A small multi-label audio tagger, trained from scratch.
Training: nadamw at rate 0.0022, 15000 steps, batches of 256.
Rows from block 3 of a small multi-label audio tagger, named by matrix and row number. Rows with one number belong to one neuron. Each number is 500 + 50 x the weight over its row's rms, rounded and kept within 0 to 999. All counts start at 0. Numbers have three digits each.
After each neuron's rows are labels from the 100 clips, of 14848, where the neuron reaches its highest value: "top examples" is what is common among them; "loudest band" is the band of the loudest frequency at the time of the peak. Only what is clearly more common there than usual is listed. The data: synthesised imitations of 52 everyday sounds, one a clip. In brackets: how many of the 100.
# fc1: first MLP up (model.blocks.3.ff1.fc1.weight, 768x128), inputs 0-127
# fc2: first MLP down (model.blocks.3.ff1.fc2.weight, 128x768, transposed), outputs 0-127

fc1.292:408544559437542486485582516531574517542483564413499505505458501532520514538458401497569457485499478487484534621456479479489496551442500556456406583450575560557507468567472626507482552557484510509550515509464496571516491564499495494491534397486636490485472434502414476507469501456458528514565538470435533453562498432491544526617362481483494415576456479469412498442483486483429440486521
fc2.292:479445547527448474582435511546494481474622481512502518508564456402567473484594517477504533483469387572492480474531529434484391479472458460414501504556491510501444478497507443483530560516521498374571423569492423545494618502508576557492535421501514462470579499544513568480546439583408488494488590478584487432500429538457521437499464505577461491522446457573466493512496470533527629512472
top examples: reverberation (98); text has "reverberant" (98); machines and effects (93); helicopter (79)
loudest band: 250 to 500 Hz (45)

fc1.118:452529449474515433547492513489499470530478514528370510500449488453500448526503430504459494541544504525565507492451533597482431486496469452442540497470474519475509522582484505461497457507456638583397512479556537543519505577523566439545510528457545492447474501573532560523516489532583600549429492392512491495556465543474571444502480408445451487484451678580370503440548485540501452458572
fc2.118:433558458563634584520520495495468586544509516585541483463447564533548527518440502432481531471512484420555441485473457521516500502456500483482553476528543596447583532554511554512480453469568469485396497509544499474511471562542482434575452578479528485457515407659519562422454506512434460557427454452519540523495453466540497465442515499521440495393445589497486416434415478479503557423468
top examples: white noise (48); glass breaking (32)
loudest band: 2000 to 4000 Hz (44)

fc1.74:485565509470562522446479430551559422532531533544515549535503551515524475502499497521415465544508434508496484560504475597479386374443464446426474450475532473488523487591430553507546416427465556539372463488472531554413499481497484490605486459449534546504441515466453579452504428458552595521591502553491501454511531551529419479554537492472454471502529593533520603451491545617457442483529
fc2.74:536479489560454579476479569483505520559529541586520518481478568482560423495519385535469427531467453490526561489529490438560558454478487427497554483447550532449526413465481566503526539451501561551417448508464521588539552495540485521392415515549516427439502482547481513526545539398533474517437434641612467498487469522457526547401457494418481505594413487548510488428485519582462421483516
top examples: reverberation (67); text has "reverberant" (67); household (53); doorbell (45)
loudest band: 2000 to 4000 Hz (61)

fc1.323:495449383537487523436493645509441505547483465526477473502491476474560510516512366468480444466465476523532551472450531528620528493469512458539450512474535448588556582439518465504439510490425571619414490572517583471522502441491464471537476486502520568483494518534514435459447418501494468517488549522566561605495448540441592453474487497523530545458537603484486461474511576545423454496637
fc2.323:434541557520427477564517428489538496487473455569499495518551556480479531402521499486499492519419455628512483523602475506418489512406518486475534514608482523437419504553602466464455515532481472401609487455397486424421511429465587591564554493450446477498538466540507607514533510614443542494543548459552481436473530487506437513508531513450412485534507505521518465482489430499502412561535
top examples: white noise (70)
loudest band: 4000 to 8000 Hz (67)

fc1.468:472501464419494501430416472554488487475585441341463534556463540517524520470490441521487582463460561444497498531527528523585459444473513493502569468427450512489453432466451494584504396471492548468555460508535480524530546533504552475558486561497523488505492396432468527520506466417539477510473464462372565482626526425583489505482476412411553497516549548608516515483481600595464542529470
fc2.468:535385511479562530435461531602511579629498452453481469488534519484494584382588397455479452547515593468452460481423549459579532496471503465517487472453513523537488480509399597473411493571485453512489539460488499454596450484489510533549460495437472481496532507449497476520483495475511482467554447429481560447575538523491572442407507523519377447546526549499526577508554613437524488511458
top examples: mains hum (98); thin (high-pass) (37)
loudest band: 250 to 500 Hz (44)

fc1.161:494502505448538485563470496425492394412534438529441500499465521444544474482489550585514595477507433384496522533500503437480429496446539605576518467495462531537545590468496507511521538443551469554432489480484551484527457466711451521555469532504499470509439541496494463431494512500489513522440514498382583489604520512585479521572389476476571493570579490476522489594473518484501510455470
fc2.161:560562544483526533501476522493505685492443474519486484391470487506548511467523532499492573500406464478492439487471503501414530541530559507465582515522425476369560538491539493505546538529504513369535493534503489502553535470496449486490569499543470440538629439544527528526494453478459609517470485394525414467520525496476453482474591404489449433418504488573558534505495437519621546471522
top examples: vacuum cleaner (100); machines and effects (100)
loudest band: 250 to 500 Hz (53)

fc1.29:515499553472521474483511459561500420408546471496527489554493616476555414560571427446492529421512471423608481586528588536544445463522524510515498459517528463557542513479491450496508485469421484444528543509525463532542466366628509576525571492461540527470616451512428478523493413495493502576489542554513494505637407501548477550564482498488511484511474512480449395444496521525488478390552
fc2.29:567470516434503531533440536617509462511504549365518398509578429529546459596587466543533534425514514542457417579645523478489492520577474572482523422522459577559566532535526472475488522528482485407490434559440467505511487487511463474452482514621499483527502537471457478528501456442470548502574480546497457454501450438457531513517501481482512559419431498508499465639497396434541505469518
top examples: melody (100); music (100)
loudest band: 250 to 500 Hz (59)

fc1.110:518491494467524386497462475536571508581517636487437489533434532510592430476452492460460538504522491618521481511515583559535480469555448538416485572464501492530510491558404558478541443447596473505392478539513521588543554533496471447599548564507571442425526526488491455516447469460513514513553479455463447497551551444503446477625545380521472437503528545516587577490505460492455497439521
fc2.110:449556463582490554537626439434461548525561493539534505447499440489509521570433510418478511482500391441579481568534550523481545517614479534513475473501445466517474445569538514531554516528548510459495469579424506478445536553536452506407462574565577481472476450464489552479538530462375486479440503557599485513468554468465475539526569447526415510435424392547551477457449421469503559558436
top examples: household (89); clock ticking (67)
loudest band: 2000 to 4000 Hz (55); 1000 to 2000 Hz (28)

fc1.282:432444477486360424469463510509495421425543426510451513509464585503515492564430546468425526450527524596525541536475469582499415453469567550517631505533447483457446514481425506580572480479505548476538460583593465487504488507547525502463580600427547512505544413456466501412473522420552430497458477462480538494581488505571437574506498501527461496410491456539517520464477557606482477532508
fc2.282:529421531496508478492437514544518508465546363447506539593519526513433520467559510460442512538495657543483552470443510525480486424534511510528457551484476401507391553450427457499524466522560531443600375527465502530473526595467537490506417466465486542436479472509498584530462497489520504438524504527431600479522479510539516485478537496489451460615550485467467596455533607607560511573510
top examples: mains hum (100); thin (high-pass) (68)
loudest band: 250 to 500 Hz (75)

fc1.382:364507478496501529500519491584587559515472552331440453498458516558560540515471514494516446457486506529504538500534533508550494525532525515526495558456519497571472505522516617534432446544564531538582437493480607513559496547443445411434501420506539450544526446501491452439453473443537499577454443510511453563470452382526539465586430468566377540549477480467445491528539419492430507487547
fc2.382:467425553555441536555465612495466468435510513441445484530569524484510499554607497525517529518442438503462447463388603395465423501515461552489470538496470510482470494455559459522504559548508556434579441591450517563535585504455539467424539418552508477514542456500498501454544432421414501524458563606534424430456517458459520457491451441624470507585463470586498507512479509558526552492497
top examples: reverberation (100); text has "room" (100); text has "reverberant" (100); group: machines and effects (75)
loudest band: 250 to 500 Hz (50); 500 to 1000 Hz (35)

fc1.160:460605408476469513487597553491489541458401515457536341430404510504520580467434518569607561499494506441558487516497458574449529491534510527487490552507484427484495554455539513599543503533497496413562432533543488366444519441549525469479522488507504437496446490485470561524467497565511479578514484484474588473434539496540569561456550527484547481465507517440545580484467433500432626484513
fc2.160:547563513408567520519443529516453444515442546425462427522513534501511526582537510510586380388517614510478570466490552514492498552560494490579472462488551517470488404472547490487421575472461555601481528456422534461477411475535484467468451568488442509496534493518578476564516581455514520514485407530442491550583514556483556502484496535421582460466467464542461463508511593460536360446513
top examples: muffled (low-pass) (96)
loudest band: 1000 to 2000 Hz (27)

fc1.324:426498447418434481500398554560568462573464554487505489505403553442515510465558546475518480453549551533413497571483606394454523461397541525452586462521398482522475556520375541501543400517446467487509533477501537458494476472462567475453439505514581494512434444505557507475592524476534508528476568479473524537543504459578454510515448518449503512472524482439548562511344482535494555464572
fc2.324:477422499487567488515500577482402467551464421611531554526460493444498525512558533427503396547503454449533500433447530526455515482485464495467507580485449418497550485509363460496563486517511564644582431447440404534473524519549517468541474533423508473470473613575482554487493459517554503551493502482502525467562512517464398418581455563533458571613499513445543495482520569475450528499489
top examples: white noise (98)
loudest band: 4000 to 8000 Hz (93)

fc1.653:489495523526394392516534468468506527495512484511470476506489492516532490580539537442445423465653443595573485501530515360487527549502558622479512585527523521498407513483509523419462541454582434534445507512559510414563454451586476467539564460501513523482443566458437541494608396534500510543544470434481521478540563510483483412571483461587479526536488489468432482440500517471506575463473
fc2.653:531480470416518574491623487482498530481463484471539454527442518508471579394396481569465481528418499422382498544449484560511442531488526501470507434451424493464503455544512505622480555440418490523481538461446541465441491562573524547477554520513496424539572536492510552663460570465436504562485450565471547566549502462497472499495501466419546428463474616505529559471501513465429459541503
top examples: muffled (low-pass) (51); white noise (42); pink noise (37)
loudest band: 250 to 500 Hz (29)

fc1.532:491470515439463524465509473469481447488526459556518531448427492456463486574418462529452587446427433534491588558565455480480571475476448533443500511486497556551492507463500482619502582478517446413527573615534512396494443481513503412650548510453595494467558431512520459473410422541499573516512576481571609502504483509528475457535496450466408558459493513576461460539533510522502502529586
fc2.532:501480475481512510501446521484493542593440479456539458468508538496498509546570506437445607507474548450533471501405477514451535466564469589540544496596432567470527481404560597501500472573453432496482564390586506486507535558434443510562435549588483519512563549508531489496430384481572466527524495464425538486538470431519420461446482416564544506510623529502554497417524541430555539427491
top examples: white noise (63); group: animals (45); mooing (25)
loudest band: 250 to 500 Hz (39)

fc1.176:543600600499491530591452518517506573434524472471518435475460531543487590490439383541569505564512484472520514554486550495469514537466458468355486623548470516570432487506492477479490477491472458531466473568553636458543499564536537471475450403514442618464546499506497498470490555584445559512473498482473543464521590519461600498535515523493513457405471500490375557505525480586511516468480
fc2.176:465455503506531510522484437546530363431551435454517441637451569548439549477565489535552532576594521517470494529480549475492452477538482555564513533457551528548473451469515533556527497473471538518561497426489495520540516489514559466553421454458489467490471471388412529493468438490457447501549441555397581464579457523567474495553455518522492489598526509575430469393484615576499513584440
top examples: mains hum (100); group: machines and effects (45); nature (36)
loudest band: 1000 to 2000 Hz (30)

fc1.72:479509462478474479514523590515504492615473482445484410465538484514548531587563510436476503476525534531583405505518584524495425423515414511462437462505386498423396530547496560533550534547393579515483458569524450514580499541496414423506504490568498579433655534437483528484467496422568455452586480485536479498478558452461508511549562528493515433506524456502508571442490429549513461492469
fc2.72:528450566463535502558470563419497573528459465454513437425591508487495455487464577536547619475440526408469503543545444583496476532410516484503481519539521576453553513365545473503512571524475466477429561458503464507460499555531477563484507515650414507489535507618558494507459497547415542399551548448453516512532542570447552485473467506494510435518485512517479467531442456467605490452404
top examples: people (55); applause (54); nature (38)
loudest band: 1000 to 2000 Hz (57)

fc1.362:458487526478472410442603587475539557486482602520500567490471502453503484548490542472494441480577386616499550493501482515471390531463515564427537464483433458458488516595529571446503511400438564542486499505474575429503478469577545451486501485540526547462566534412472513566508487440529580610564502453485507469466573473436426508587500401572527501550491563478504495473472482471430525478594
fc2.362:464469460353482506543518526515453492514526480532537544454377470513459492507462488548548468558440556495465547497449477589445468516539429499462525452547417442475516554480434505619496360573427590550581520453465438539446524526468584478490501604480486464447556445582550567520493543531510529362514539529494463501528451566503448514489436518475506475493552485484527508463445501585437466590557
top examples: muffled (low-pass) (100); white noise (60); pink noise (40)
loudest band: 1000 to 2000 Hz (27)

fc1.588:498479546492446416401619506568518580479493641526466500524448522559508615549429493456479427472543410532517542500479460470527490543506547581440536488526443462470500545505546557435477532455562470564460501468489539382517459501545470449478539441485477594497493575383457548581563434513492533538550495427399489489465540481444476457595417542598532512478506510458512537475506509459442519447514
fc2.588:514419381398528566520499549515482438503520507539568505468368484511478488550503541530527494572412527451501512449435510554500518493541438489506467439480452445537551512466465497602530388516392596556567505465513487521377544456434577570430472605474446496466557471569553489513448516500525501450496549593504452494521454568484487532502428535486559489493518547574535554485471497580423453576529
top examples: muffled (low-pass) (100); white noise (73)
loudest band: 1000 to 2000 Hz (31)

fc1.677:497552409494483494418556599493494500410525518513447516465490536395507541461526486482483560551515490525493564460536571517607564496408469559512487510523530469525523544491490522483460417446533511563417550489609548521514515360490441553493441575478547594466472449456550517401524471495579535588567508506421537475512420497490454463540452411526519480533598499511532569463437501473439496408592
fc2.677:573530575565493446510529409474487485363499560510478567471549489558530585500564462527496585550463498534554453474499501421480601519515511462421518528494489537436564441575540505505535418555497430411601429483415496522463529504501462557533515501490475474404420535545528565491496445444434521593494598528457484437423525550536472544525525466519529460478410519514496535464614526375495527505475
top examples: white noise (70)
loudest band: 4000 to 8000 Hz (47)

fc1.361:490482552416544492514522472487501425451464511436533449528487593462541418552606450486533544455501426450571465577517640486520441461483539536486529497517470484539563498483505487510547488464385503460587511496462468559515486375618544572506556505482548489487629504491410439555520420499481533522485504542498500462567424486574481615552471453526541488475474520507454438515482452499454497378577
fc2.361:547478566407535524538470536655485430521456530329530406474555410548533455574570533481533510477457498518472413586602544529444511497613472557486531442530491521519548514518517474484520535559446469390542424553463461514514495480512478492449490509577513513511483563450468503530512462490501556478597441558497427429499427474459538500510502521464501553434495513527515461600513387451533511458480
top examples: melody (99); music (99)
loudest band: 250 to 500 Hz (59)

fc1.192:501511485480436455460465549443594470551414530449490485535477545493497506587445479533526505432478502394456492494508522545525529564554563497532484492435506562503488597454441440569700451492419498504501541490514456461548463434562492367460505476529570449452443546494542436530577430536464474561541475477437553542461539493477441560570485522447592476602466548530494495522533579496444460438514
fc2.192:605453466559511508470579541578522478521457568515508488466503512456503541513535493507515539473542544453375492441419564509559506504490453595563470516430628471542599506460415504537465483380403499603447496480544439518574472507427413474387463496522475490535583532480469441398432476466544475551585441592461498521534491539461571472515527500593546536486524487503460503464517518517508456450481
top examples: muffled (low-pass) (34); white noise (33); clipping (28); text has "clipped" (28)
loudest band: 1000 to 2000 Hz (31)

fc1.371:482561405474471418485534540533646475439453559479521551526434593458564517478462533524581519554578510540571467472476469500505534409511486568488520520512539442511459439510486482508542430471538531438454481532629594525589518582477584481467594440529524457465476481414396488513506496493528444499566477375492510527468557424477509472454498541408532478494477533599542497554506543534486515412541
fc2.371:552419543624528411432432512557546548520495524440392597510582552461497438519557483516449496469479501548423459481462586446474521507511520518506526435442512534502448455429502445517548506446518558496495493552471549559546548522425415409412484416544480539511561426512587517428444455470468458484556475558607484519533479432456520462517595475528513458516492497606479507473561538538598494521426
top examples: household (98); clock ticking (97)
loudest band: 1000 to 2000 Hz (50); 2000 to 4000 Hz (43)

fc1.600:455556460449412575507504497431522542428516482480472488498519462457569549534550502507530493463482494557475532565385477496498424504554508567476364535488528508563503466613436614558486474558388485484474578524485482515511485498481478519549496400492479448434520577531492397349506563548540458490529488477563513530570588519512462510506526409418423456564561540574485562539460424497504511488506
fc2.600:551526596455491452585519554445484511466505507486489504481533410437512431587496567557503499425551514447491574477472434517405479520588535549470470473484469542480521594452535524517559531456415586489490582571505486426471489545531465396456506504605439439477542571493598450431514480546514415511527497513514568463521571471460398483511563401455495503383485571472477457493478486517595565455484
top examples: people (100); chatter (71); white noise (30)
loudest band: 500 to 1000 Hz (64)

fc1.270:453539488394477500437481513489511556488501480447341527464501484463554500501519427519531569523475477529553589457656474541527484579488459462409477568528544502555456497534478498613471583450448474483491513543503479540530442455511531454505436474491664495472447533424462544526494532395513522534567595452516506558569509505563469504466480523547475522487445478575491510570464404590426495487491
fc2.270:452511471495516577539482453565504563522518517470476499509591445526529428517476496458540529503433493489519584464613429448535524517537482524478566479575395551449392447532563579413438493503559547396391598550462526483409571498524488421532497524575582439515512403469440521531532483456564550506386520530502453474472532425526477457494494459521545565487478480555508497495414415541527528575482
top examples: explosion (100); machines and effects (100)
loudest band: 1000 to 2000 Hz (45); 500 to 1000 Hz (35)

fc1.95:466513464427476443424401562573533447591428569466477500517431514435465469491562475454560479464541470486357510515419620572518561498499512532479442528470508473579501564453486511537492417520462497581488539443533511524502497493512543528513458511475591516495417550489530473499543428543559545503492562452467522473503499518498453545568452485497594558442567533454543599456341487492414576480549
fc2.95:525482480490478450607401530450464429449514406563496573503484454467560549472520564425441495645545463443534498447502447457476573489466457543496449624552443478516594395473504437547541543476484529533513474489493555478439530530455511548512517493488501388458495569641545535508484423530525569551447485514509508435519488452446513495514478501554396569606499560549571486475533542477457474486505
top examples: white noise (100)
loudest band: 4000 to 8000 Hz (94)

fc1.580:472594505481477516526505502499493402458441509446476459491519553523484528555496462467378474513472443469476575501514462480520392528404491455424443501389529493522505528559499543569593481449503570519450529553538471565409496455485513510661445525432499535517490479508497519554537402514503640516560496504529547409525506511517414474490442505552502488538582646478549579463509573455505460480492
fc2.580:572453513509518536512522457476437445567521470525667430553509545458521470590499520502476532530393484441544529512410474473578610493498553512466493533492561588491548539480543463516547365471440537461435479504511526578522494455535423525522435471551489475485434521562494480474420440460550575416517510548515534474380438537511465520508431558527422476466572550551424428425477545484513453489543
top examples: meowing (85); animals (85); pink noise (42)
loudest band: 500 to 1000 Hz (84)

fc1.640:486524500540521470382491508514488499446484503476486560518566499492520434483526579532460564628481487452437548491510513485556465490451493521386502471497579443515511499602498482440591437442447583476539490535568542597502490528494490499453516465429540473465453521487510491479513401421534496457419574539424476441481547529521481524496508410558604404473551573602521649448490562480460520427555
fc2.640:490491451571535545492514451449500548475539478567410494378574479556533522509529470461460517513556554430544406467500523547601459513508499538465535498442556599469618490508526554471524433523553559510454493562497527489489539520467439501602498472480495550456529612525457471396481455444527382570558485477506425455444401477509589507461430489510516438446473548500499529400549565417439520428506
top examples: white noise (62)
loudest band: 2000 to 4000 Hz (36); 4000 to 8000 Hz (36)

fc1.482:431555438516473543461513450485567541460446513485513435521430547550513607499485538514499501544575523488416485516535535487536556430488501563435465505505381471514568610523485488424558494551526488381536471622560431489596482526536496490520574377478573451491558408468379546527476454429582457537453522449494502550504458462469464503591470530488447499526454477481607532465547493496522528486558
fc2.482:509438425585484553483523486561508463470457506511492456548609536516519546466412486554498544436481555460466426468601515583535493530448475515514539506466508453375534419491526425491561562506562454521514520501447478552496484427435409534436569444460528547509609423436451614540500457401423493490529529493594507557439540566479514482485552536474442451470419551594484503523579488533529427481523
top examples: reverberation (91); text has "room" (91); text has "reverberant" (91); nature (51)
loudest band: 1000 to 2000 Hz (28); 2000 to 4000 Hz (25)

fc1.106:501577597527482376541500498469498424424573513499465475537500527483499499465478502430518495437475445537490562538577630542513505507483487490503466489502413433584507500492467521560475529578496430502440490446522488407422500428620440527549455508516570528541462500502462541500491493479527390533457476523472511545561418504631551583580372476490645492591461507502496481506492456527467516481478
fc2.106:513598554482586551470491493498484638488451491625499474458524519488538433409414470516527539383533451468544484523530544415494497599543510502539481510474510469502652518516485406469555503592570442519492555498469446472422497459513414510474529572540519567577577472561444480435502480526497488536490399437542513545529460455425493530524466401525492518514467478476547453556540506481561486409486
top examples: melody (57); music (57); pink noise (30)
loudest band: 250 to 500 Hz (55)

fc1.35:483435532509350443453485531514511461421466466506457456510492587448506545587524479500454496428471528596562502518471516498450446420495510523441606481519395478494482565473473498651512510512506538469519476598567508489471470448488522482451626612450529564493506422493483516460458477448511435491511463476508577467569389500565537554479491501536438472502516498561543542486510473666494460507492
fc2.35:528478563509486465444477509484480542457485393429475522570542522461478502471558491494504468486477602578497571445496460519448505430532489480481438561506504356478411601455424382522554473525508559443500398557454563444510488604413517458481528447454550521531488465528515541551479533486505484455562543489482562479464477548503526476468598482479440479527571502447554582483504541655619516542489
top examples: mains hum (83)
loudest band: 250 to 500 Hz (37)

fc1.286:448542519496511465528452521447521403459544538561465521496484498405528472479502543612577567476561405445516528513472427441489400479470518598508502436474510474524515607463473480505480566426609496530432496489414541440567474506619473550498504539486462533476419541475468463453506541544477471521478589518385565451562575547560461476548451431491544524525558519493496520659476487497485565498451
fc2.286:538526539469538538500481533473540615429499466500462531421496457480559555450480496526534576509408459469507466478492502524505469532492592525450584537484429480342536555452520479521574579470551529344511496540461506505520451437535446500503545438600461465511624411593480525472487450423444605513475504440456498529557530520503476514471500467523483449441491461576520536520472522562626574481498
top examples: vacuum cleaner (100); machines and effects (100)
loudest band: 250 to 500 Hz (42)

fc1.430:473562548491438447471628518544557556454489628497471505533501541531511537540446525476461388469580464580508558524461460439508442504527579540447544444489440455475443516525541539423476531390552487537492497475480520381533483496576482458496542474492509577492512535386481532563573436479496587530562480431402485489479592449474450440605470465618488474503502507465495591480503530459452492469505
fc2.430:495458370359540573538564512498472477510509559523586517478355482508447506498434555543488475557413498514454519503427515585435491515550483491472505434505410458522486541522467534622539416496390575543550516451532492529382544530443588538455465580526444468460549546556558536576486542493497539448527476555485451476511459546483453518527428507459562513491530525513536562501440486501406473537505
top examples: muffled (low-pass) (94); white noise (60); pink noise (29)
loudest band: 1000 to 2000 Hz (30)

fc1.279:485516504561508528578501500487605510450422529446544420505468481487524525471486438489514423446525542473462505481623425479544493494546474496511417504412333471660500484598434535504503414488569503455450468638513518513499522532478523487476507483467530508506538471485435485460467552468566494571511470583468461551548520341519472524528458463449464490526569500427565443511492543539512562541511
fc2.279:506486469523552436534472534560535486391454512566475533503531582561449469514524510412481556603521579528552449447527453496432510459505425498461526579607455441475448511576491486503601423558526539511536450526495523549464558533317548504474519475397498477486562465526573625513495469420474436495504471522537446422468484537480476448515509543479437443489479471581501572454579496577492510462504
top examples: reverberation (100); text has "room" (100); text has "reverberant" (100)
loudest band: 500 to 1000 Hz (49)

fc1.299:509507538530491448438484481503494420532428514527458475526425532454561468598438504484468467571499443530530553461541490470490455588523489461433592609526546478456532467476451532583514569419579602466504540486464465542432423515533508457463492555488576525484510504438508423402560523448511553559495528455470469486532421494569531578527502497577480474519427497522546481490488409617457591362585
fc2.299:522485537477438453565481510545595457560477536435531468617489422520410396487468519445425447534461424533466528436454443443447526506529415469440477471528432404519387517503536448418527527499487497370517539497425443525497558614491547490502460519556521534476559519527497564503548588524546552496540514553556502505442549530443454473546535508442477572547486466520502616490517494590568526572501
top examples: explosion (58); machines and effects (58); rumble (31)
loudest band: 1000 to 2000 Hz (41); 2000 to 4000 Hz (37)

fc1.491:481452449483518527506564505488506534571394503412520427419480463475521563534539471461538404450436509510536411490502492468535521462509590518494551468540386519470474426490474570559545483534522437467435544500518449481481370508515418520492503505475495562506511537497505526543490533481577556562552637495425559490606515547559536551501438523484413464557670552496473511518482425506470592507452
fc2.491:505405506554537465590470516520515501513536436478604449496463468498468483543491444493538535528492506546544482498366479409493563456528589531511495517539408477500478403500450465445561416594558448458577486497429517580420522606469448536466466475534485485417540484452570543529526445442476541483537583582489500520539529545460493549534432499453484535555473507629452491440504454537473638505431
top examples: household (88); typing (76)
loudest band: 500 to 1000 Hz (72)

fc1.657:473553516447447508523521482619515443435558515493535435523479664472548478610441465505532583433463520514620517580569510533493407522481524532531500520491468437593528488518453442502544488446483439398534519499498529467440415449526495513483543494503527534438515454533427395480445393500533441591511530532522528521612456507519508501532462552467553547465467491528464428490545542584452450438560
fc2.657:537465456461480520485475529547507481543524524447528467510497499542519459603509438571464574467577524494443461573599510492545528489560514593498565450505390630500530526477492556519506500516516467463459498578465485495529479566499412406449429522650576422539519441471473446446565451407489560527503533588438443480478493432543487523486500350535538515481398462495529526537523414464505524454512
top examples: melody (100); music (100)
loudest band: 250 to 500 Hz (60)

fc1.214:503580570579402474508462588443491520512484549480435518506511459513546585598607537555454513511533554410508489515485587542421542534419475609439500522468425470444437565470484472485490502425564515498539486644503497525555484515523399494439557573468487535493528501530492395433418476459503433472451503475509501596468545457471574530478540483516503432504585514559567500505411429477485532506528
fc2.214:523358500509567511519422557518506518521486544477507437546521510508515422510525555543432525437468467481521556521496399473577541519506432545532487454501456497515511540429492529394542449456506547572408589475473463534527562514502370448429412561617468589474534448494489525492544436462557461500511492530478408575533554516504469429557462493511565503528464495638568520455443511462556496410457
top examples: nature (86); wind (41); stream (28)
loudest band: 1000 to 2000 Hz (31)

fc1.90:534542600538532413475497592486511547561477536401505526439530479506455526583544539499546549452495539434570489510508460512496467483475423508448411496447469505490472447535441531520524465524434579490459483475551448523591507546505415472532495543523461507392553518456467458489507515424603457497601475498406483421468597478466450502519545380443584473529647497553560597511464510482474540533440
fc2.90:543482511510565556473494603508476621480481433453528504417530463489556498523515474513532605443462609398453588570540397517498574508484511531458468466494526536535571511495440550525457524510501564468442506601510461485481546551433445393514468421581486511511523453573555449430483515443477508421561596473458470492569518495501604422432520436596477461443534467440456461503460466502549490522526
top examples: people (56); applause (54); text has "noise" (52)
loudest band: 1000 to 2000 Hz (48)

fc1.553:439515465453493469579517534570507510543512576444479400531508570525524603506482546493469548502503498431492491532405527504532519445396473505509474595503477362539518551521491464504489428480524456561522458496512538593553496445649406469560535493481564458372489472502500577453459469514546483550457472407517534547588509458513530478588529439527453489458473637425507497463495461556512491435540
fc2.553:495416496470549566472424600599488485609445473413578439467572467485491486578494490528537433382524529487492516561495561494510526506463512550577497450472450551583461556462526499529540557414519442569412517473506602512562476497563443419445457511534510462521526397549525591510471569525493507527412471486437593538475473423487481426449535459489489486505500520465438499533422445588572503474502
top examples: household (97); coin spinning (94)
loudest band: 2000 to 4000 Hz (64); 4000 to 8000 Hz (34)

fc1.340:356502440541502537511537506480585532514504500469503499526487486511513594482462591657537545495595494458456494553539460590566526481537439566341550523435452432464495605465491457420498492449562529463461491548493473494526490463507428517590482440501439470508460539521340452511542489443528488515497535499410482598491558511483459496457476543458522530525504505428553480480440550515515577511521
fc2.340:504384478503558498473488529639536505494517518486526461514542561574543529467487423493530558466456578563433505398580547575477528524430517399557555517470509441475509448523487492528505494546424463542570490472522374604467561427414488599490428461462465517534553462472485560525442497474437520472540454505481434561483492558493511465497539642466422458462449468556511561483578530531525431485542
top examples: nature (100); waves (73); wind (27)
loudest band: 1000 to 2000 Hz (31)

fc1.154:509520546472416435438706516521521616468468625511525517502464480503499523538406497501428445477574390563517528492488461455490449510510502621458548415490476495466486467512495536461468549434474470551514518495508539410507449499609448468471544472518493554499505552408509535573518410495525519576524461473398544556474563481497469453546489443592469503500491548489462505462464529455494585490566
fc2.154:503433394358542576554464534500476466482487462585540546444389452454460500500480503549559522546383519458460482531474483557490533512504423502488505459511433493507545507521462495601554365519385598561555569496499506498345481485413571510472487562494524435487527472606584523528508528483515502436474572527521474498548473538499507527538441476466524531520549546488579512493458504531422453543513
top examples: muffled (low-pass) (100); white noise (71); pink noise (29)
loudest band: 1000 to 2000 Hz (30)